config = dict(
    arch='vit',
    translate=0.12,
    num_experts=32,
    learning_rate=0.0019,
    precondition_frequency=50,
    adamw_lr_other_params=0.0011,
    lr_schedule='wsd_sqrt',
    decay_fraction=0.4,
)
Rows from block 8 of a small self-supervised image encoder, named by matrix and row number. Rows with one number belong to one neuron. Each number is 128 + 32 x the weight over its row's rms, rounded and kept within 0 to 255. All counts start at 0. Numbers have three digits each. After the name is the row's rms in percent of the matrix's.
After each neuron's rows are labels from the 100 images, of 14976, where the neuron reaches its highest value: "responds to" is what is common among them. Only what is clearly more common there than usual is listed. The data: cartoon faces. In brackets: how many of the 100.
# fc1: MLP up (model.blocks.8.mlp.fc1.weight, 1024x256), inputs 0-255
# fc2: MLP down (model.blocks.8.mlp.fc2.weight, 256x1024, transposed), outputs 0-255

fc1.579 095:124191139164156151153102128113160155140108198113163092140090128144185146151098155059129167118108134122113154123061119160088112115192162104079086193142102104140090118140138119161123103127123167094112124164143143131150125172073128212184117102140148111204160103122165163082094164128159133148128179170107110085181162131183078166136135096109107127101147089142093145159122151136157177127182121075071146132162103146072130116170124171086184134139236115111124157175137148210118150145092124101151112176062156176101096205158089154106154131103090091116119189120174130133116135087086113162098111157129111134136090079077117120113183114148179105133092188119127137137084143183111114172163150117100089097157138135113144082100114147127137074118110158099158146160093102134144135120124109
fc2.579 093:114143134163070102095145095094096207189181109147120132185105065163151171101113189161138065136155124120126143154117095162169153091159135082121098155161173093140089122109155152102084138103083137134101142139049182186179112098167205144094132134124183142122183087152108147114129134076118113161190071123144078121094164144120120118144132147069118140146140155130129142127184088100142181080115166108177111124104106064118134116107115160126073125101132106129115112086135143135096168154133188087087156095182168117175052142122155187173105090135204128115143098108182138127130103088089147138115163120143111122088135079202117134130164057083062099154115115127072148124196098113114105131129154170154127078135101087157118138126127165130126087113133088133157135138151133096133118157118166
responds to: glasses (78); green face (48)

fc1.129 097:169118078092132131072140170084143135185141184104148089069046118188087115122132114130174166148104143100157133098144144173142095132144160186138147123109112160162076163136094104123097129165159146101123108166112106071132174146158114111102112120130079142189146120131144103145050171145114147110120054094140092139178135132167116122062069132138121131176148125207113140143149143145107080162101140136120137092117112197142185064102135213121070103120150169132165129119133082153108100129088114169113094145148126151139150141085174089173156190150147106135157172150074135156133154099136129168099142173136133175103130137107111116166082189128105114155141137145068119166174124127111150095183130135192235147164114113130153143088125103172172148150123130117117058133159130113149087140095192
fc2.129 106:073148141082071107123165120099086124154129125139137132113115121096104080051061116157159109115089125118111098138098136141081143067163133126105104232121185069104139150204168166137077126136147171142132118095110144123171140113153158132156124158069108132172114110130077169111159144143109141143160132094145158164127236170098065114131180153171103155126099123144129104108157147093142134068084101109143120095052134101122186168076192085127167010134134156164129133130145145150139190100087160164144168129103129116167132166152100121119123155183144155142142159114114095140106120113126096118132127115156086174157122145137117082157148171157102161104071222148133097102134103134134150130112077132148152096176108169100116094105132122149116096150099118201083130107081100100142159123143145
responds to: white hair (59); curly hair (33); pink hair (29)

fc1.321 097:153097199176183082131122133115129173141080100103154124119175163138137099157129114129186148144120090151105108214169135153078065175178159096110108087140098141162161171139173097130105117108107152093135079145160122092118136119106118049169104160118125138097106126089130151161114146137177119108135111097106167106143141100163147131152081173129146140093097100106078158115112142157190164142127179181127111128160108145115124103111145170120185121123104162080129121087078134117156143159062141140122141127107114125138156119177090109124075116112151118084147096161129131118159080192157090105098124124073108158152132155021129138134120183146127154137105142109126108122156092164127142138193133096206070133128064071133202162178191146058154055176109114145114082153210132130094157121120128
fc2.321 103:096074163102157135096119152175123110167118114134067122145087112068204048113130135155129138162151104140148128109112094112126102123137081082102126100115119173116143135141120158164063155050111076135149102110165115113143103138116133105222087111169089155085215164155125130091154126156103172078151143119117104155113135129154114131112083151155120120141091125162132153072154147135091075205109128150149129109105103142118072119135095089096092141090154110154146076116093094131112104112120159143084123140133147184104113158138132110131128138176055119132115161093180156141160136136111149095174130126144165089132169160122118204157131110132121195124128085126110173150175136109132176115090065174079153221154153100057108191081233107149108157102093117130146171128121108152080110158140102
responds to: glasses (43)

fc1.137 098:103105106090106119140093141176139114133128167162105144113155138129118146173067162120080111165157132133114142156166156109134137127118211144120086184103131146164136107129116126091111075124156149121134102116084133080173184111156095073122110090144063152155143092125146182144071165129087137197040109162096141164128150118103145128160072139198100068120164158142088101115106086178129111147200190063134104142121135152155148119171147121099151172105175119108116132094171107091150050111111078115158095094132094156150142138165132104138119136142077121120093150127067113103112048132132148146157113149069126123117178052116128182126193134136122077153107127178155100196159110130096132125127060125107148079089114187139156115116185200132108139115158159163076097172115090152130117170126136
fc2.137 093:122136133077070137094067100099125147103108093073097120082099090165128194094143140112122192146085157118115080145152097111157067105134164113144180096127153089131129136076115207135165126098128133122088142094107145148159113151097151130169123121145111101146109097146120124193131103083067121151089109111088133137143091102135094045103138133088145177141069118119178060073150113153131148108201081117152149134175157092175185130138164159202161148103193112137100115135154165111130069158116110115122161175135183127129193108114156088129073139154130152159122120082068086109138153124182206097173174140152196103110178073063127091144068094091123112129142168116165142181077121204131171139169129131091139141099166126147118130127112105122126134123104142095139121132148155108154106136117141
responds to: white hair (80); curly hair (42); green face (37)

fc1.311 097:168114132125109098152082152133091104121115140136082106189137188114115125107161152156132183151048129109170137134100134107173168124088098133161098129137154088133112181136087108170163134149130105155120075134137141164078149187137100139094167143146137156132137125177168122094110148079143135163186076106091148173088126124161140113166133083127121177088134172143151166096085138153126133186172164134139142099150120128170115136084154089104113162153144122165101150171069135119128092126173066079164117156088187118142133157118133090210151138128132068130161137110138112148137129163132116143124120103088135178071188122151177124124130111179161111175145132173113107174157121085137091066086132110135147096171176111136112140111071099209117127119100155086125071089208234041114106106158175
fc2.311 104:070106159147136149179102095153102081074140164137156173121139088153136165076122077158134177164119131144111177131089123148105117111116154117157106190184098109093138209179114131168126109128150130116083127117136153104080162132181141128116105113132055083129066167044177083170132181131129093123153132066141106164133114145129117145070122105191096131092163155176078148105130107167109153158121182087065153134091149100143155113131129109140115101095142136126130168140188082107119131167130121125168089139107068118128099143089109093171093096113120122089122165096110101134091091131133104154142141216065116147132186129141188142109105148140140152088079164138113093134077148107150149061131059111075115128098088173132135147089111113116078196152133169143103208081114160096107124093111158
responds to: white hair (63); curly hair (35); pink hair (26)

fc1.724 104:143125127111121126113199162124141163129167161100132101170149142129149158184138181137104162166133140113087154157156168161177134119151134095118138098174129103061169097142113193097141174144101130142108140097119166140079137129150088159092161137170149164039174113033111137106134166138150112157140107105103132191093102148149119106105166099191073157151180102138140166064171101082171127148161101101124120132165129134157169089125121155092124069161165165133109121111129100154162100151139081052115061193152096127151089117120126139186133162144098089142053153123156104163141128109136169118126162154168118035130094110114154094139096193142134129152066077124153167115183135151118075127114141068121129109084102174082122118127127129156111116099121145157184061132165114197144116132102180
fc2.724 100:118130123150123133147126154097131184140143109120105109154159097166112168211095079132148123090145137136164155122138101067127144178153156166094055107136101111173177161130122127133125054120144135134135171125161092160136196176179203060147113101118147130169113118172103069114117174133171129197132153115177153129096140147138087143074133133082169107176153112133134176126110140118122107073076120162077172107108118155096097076094114117125131119153103129111140147082146116119123184129181190190167166140088133116171159131148070178093103146077118101171138119082113141140117096135174101124105168133040137162159090090173110152058098176102108106143170116118167156096090151093154090100122138164119067134153085115073152152164063120103088151206127143124123154172128123131135138185159136
responds to: white hair (54); pink hair (41); curly hair (37)

fc1.522 097:131190080104119101191133150108158119150172098100109119143141145127123138118125126153084113140120084084085110123117109130166153064116138134120195094093093158032157102105145140174162128108145165131130096145136095157143148130143168089184158167144140141161067127105112152119124105114144102121154131084142111130193195118149138097124088204161119134161106080136088163115150107164093110115098176135122143103113165167122129161109182125096155132080098114104141152165102218111124099110102180133129136134181139126142102082066140144159145150131151134110134169102170156173091059131112120119165180107114065081173166117080150140151106049151106116098112127135093086154130159147154170127149153150145101143093107090168119230193086137126141245164108133052146149101114190110135120105133165
fc2.522 096:111076109158156118128090106139134200134141111089128187098137122105111134154071151112133201124163176089105126095172111147128142112168152163151169160150106109091131096120095119110143140134182148192134164134121155090149095094168065094125134098148132087155144112149104142089142148145151116121117136149129130133153152169185135174156125088122114166140135149120154078150198141149121173142154094134153138074048150102161125131130103152173102143147226210155149104132092182145117134174137106112200086207139093136101098137144128102096092136128054188037122104164123118144124105128130119181163144160119129148104094162047151094109146138132103151142158122102063144104151157051197127137093172169096087116097102093141126148144178063166096087132143136084127131147113122112063153100171163
responds to: sleepy (31)

fc1.420 109:183146087062122076144183124064099123104146108106230121118112106132121087127125176088082130136122156123110163126146166108136133139135123115089129149161162159119102162155055130162048101163169141128053192156170093138134077101134131165135116148100138103142160104109086072145139114150119110120145143121134130128118129158181166151133106113138136222130122119143151156118084157194122121175148239082121165084160159190149197084142140120099140170112109111155075156103106110149146134204119122135120144089128134100167133161144113129128153102121116114075101170136084100066148146115094063108149138142131166160184149088096133210108126114114166129148106123170197141125108084143151102088134135125112088163143124130080124105163201144136150193093073108101113148129117101120141169097136178
fc2.420 099:128191092113104127249095167084128146165138161115101145128093192076118160098078174120134124116145156114133173088125145148100132079123137122096144160176138112072141041162092118122130116181163170112187088118086106097071138093084105131124163144138095098165153090139144080136108140100183126119190112127148127182138119111144129161100109126122114116089154183164119147058183130110108177167174153122155152175137127098103070140143071108115122132155107129179143124108117175156099111136105080143102179082130107119157113121087137104164123196109201127144117071140102124093104128155090092109121154105059133121081119165114109122126117102118150173157142130132183109113131139165149164086099126068133187070154118156155144116069086077156203102133102131109118094180175110070167156138115138
responds to: glasses (82); white hair (40)

fc1.413 098:179103077139163124147112100176139151169076141168099126115143089110082044136125140110191120144096109132116073126203101154126162164145102127157112127137097123108177040098082074182095119156123156105087105107088139163146133156186124158162129133151147120157165162142172157107128122176114162124083136129118168186154149122107169119134083139082106061117100156174162142090180131144105149152133080180103114119150160116168178091180116131117122138094164142154104174155160097196142116159137154153103112123090162111145117144069134068131092148140081138131123147082132174185145165130120106158135078165144105140088127138139143129128133057167104158118110165134181173105164134130141178168200113108087141149120201160104187033182095116096097074096175166176129122114140121128111097107149134
fc2.413 103:134136108169124062099153081129081108067145097094117125108128087143147065141165120138139092139150101123103108115159097143115107140086134149163146154125107187145168129118131129151139133102156140109079118153131147120086127183136102153167144098123133147123128136129094097061113161146154138112146107151088144113080092149149194096118158040151135166141141106078103160146076140189033125069086125147107119112131116132135113107043131086142129106096123108134083121147149165116160093141164164113161088135169205112185136134080104154152152161173049154164158193094155161104120108111102140097165113109064123159162118142095122089154057177069111158094134104142131093121088122136127118169145143144148231074103102123219158129161121073113149154134140132084131209084119153076142096156144160
responds to: white hair (76); long hair (37); curly hair (36)

fc1.663 098:091161139131132082134110117136126191106071131112135138156086198184109156146126125132114118120107067131167122153110145128155136090147092094121161151128132081113143137120110143105167213141141096110078142167094068171152131115165154176138111197113137156153122122219093139128125087110112090126158118146111118088152150165175075141119102165064131091078146180200179146084104138126110116119043060105140118168178146143137109177157120154094097083138129174125173151151139148079186115159119078101145147123143103164069154133076134112122121179111105161110107141134117135097143126127115128165205135099155131060117116103128115108115120109175127155149135130151033108120179152127093094096138117136182073114171188095038110142101085166126057108128069133083075117134116134088145124145143136
fc2.663 094:076115082081092131132143103092087127109113121132116215102058065123064116064124143075138119157123182125056110076134117111188125157144094090194119071095136135119160164136132132142135109092143168164103080152150167099156133147118103069091078122190111119140151145156179231090065143143128140039126112086161118165126134096178114150138101165128111115120130172114144112146152125137137164132096111108177201138103144098143100105130106126202174119112137147115175121144097195143080177104124139112149049149121168110135153121142174108157157128118168131072115114165111116120148084134119109140200124123129119144123142124121118108079141183147167194122142058135194111083166147134128129157111090156092168139110130111130186175166120132160129105125106096099149102103097122083092151105141165
responds to: glasses (62); sunglasses (35); purple hair (30)

fc1.46 096:066170114172097188072059134128132121085134164118200156104112161113161194162091147111091108127107139113076081071071164135132106171162097187153116139148140094111106127148099062200090123118089107129109049101123152140124156126191148122103147155142124148131123163133150146176081163150066139100152114158080124138097144088087147108120151118177115140063189107102170165156082152149178137118153045168078167112138116122145105111169169105122155140117078135066114164166118167112132063112117115108155130104146059159127134127080124179126118089196124131133133128168064127127131110125098089076121164117119124147106114120109109131156162097155143052147178157123225125092110125095103092143119108129135151143107087076087123150167122157114138133094176135131168123149110132113130104140132050
fc2.46 095:135171153103124124114109162099157115150142184151109088166161149106141136213143112131142116126134132094152149140170073086065060152094094126140136143166086183097174120147135120040127108094159122079113098203250110083123160103130119178132145190118106062125153111162130140142123174108150144110072131140184138142125106110190125187152171145137166156166152113133100116158113111134142121156134071083117179190059113072143136147126068100100102099112120127115203137113112121166142163163148097162118132138141200120127104151095161099111082137121150138129146143159227139169182136143137119143128074081115091107167111148143109155129114109155137118142134136210137083149115123156136105123096143098147115178099135137148115127119123095080115145178173111160197123075133135079173161132090109
responds to: sleepy (33); black hair (26)

fc1.626 100:122161068116135150125095131146153104147147138114090156108161138117160164079107148150062106076160150191096137100101138156144120152125108135201128133152120084158192076076131162060096136176052129127105154121097147142116145156122068118137127101121151163086132057124107146123136065133147161093110116117130199106126134153122083152125109135087107174129130127142134119112088162146164174127184147125127086167105035146184180132159094150111100150073115108186087136096159080154140130134109106084112106129101107142157126141198104079073172152126127118123133157142142106111188170133183171128118055149154158144134084132091132132197106098076064166098152172159169154083100135103081143088125163141138120152117099082069174078123122145131124125152191165072188155131150119076145093159170131
fc2.626 096:139161144127088119189114094154125185092168092106173166155086127104137107122070145078170140110092192170098086097113134115142143106143152110106111149151079167168096202024118155086106141122106109106136168139060143123122090137074136125139160133145140103113117062132195084152154153122189157193096133117144076102169171154149118078098089120184153103179156127192114116153081130105120140107130118074118158093121123084115159122123129159195089081124117162126100102184166106166146101144095126127102099228171122178183118103163125138129104102178139092093115159083165119125125150149088184142101150113135116162149161108134169129142116143077155121080125121191114110157108181154110143091159092166126161040113106161115119105121119060127141152148112138111158131127138124142167082142120071
responds to: white hair (45); pink hair (41); spiky hair (41)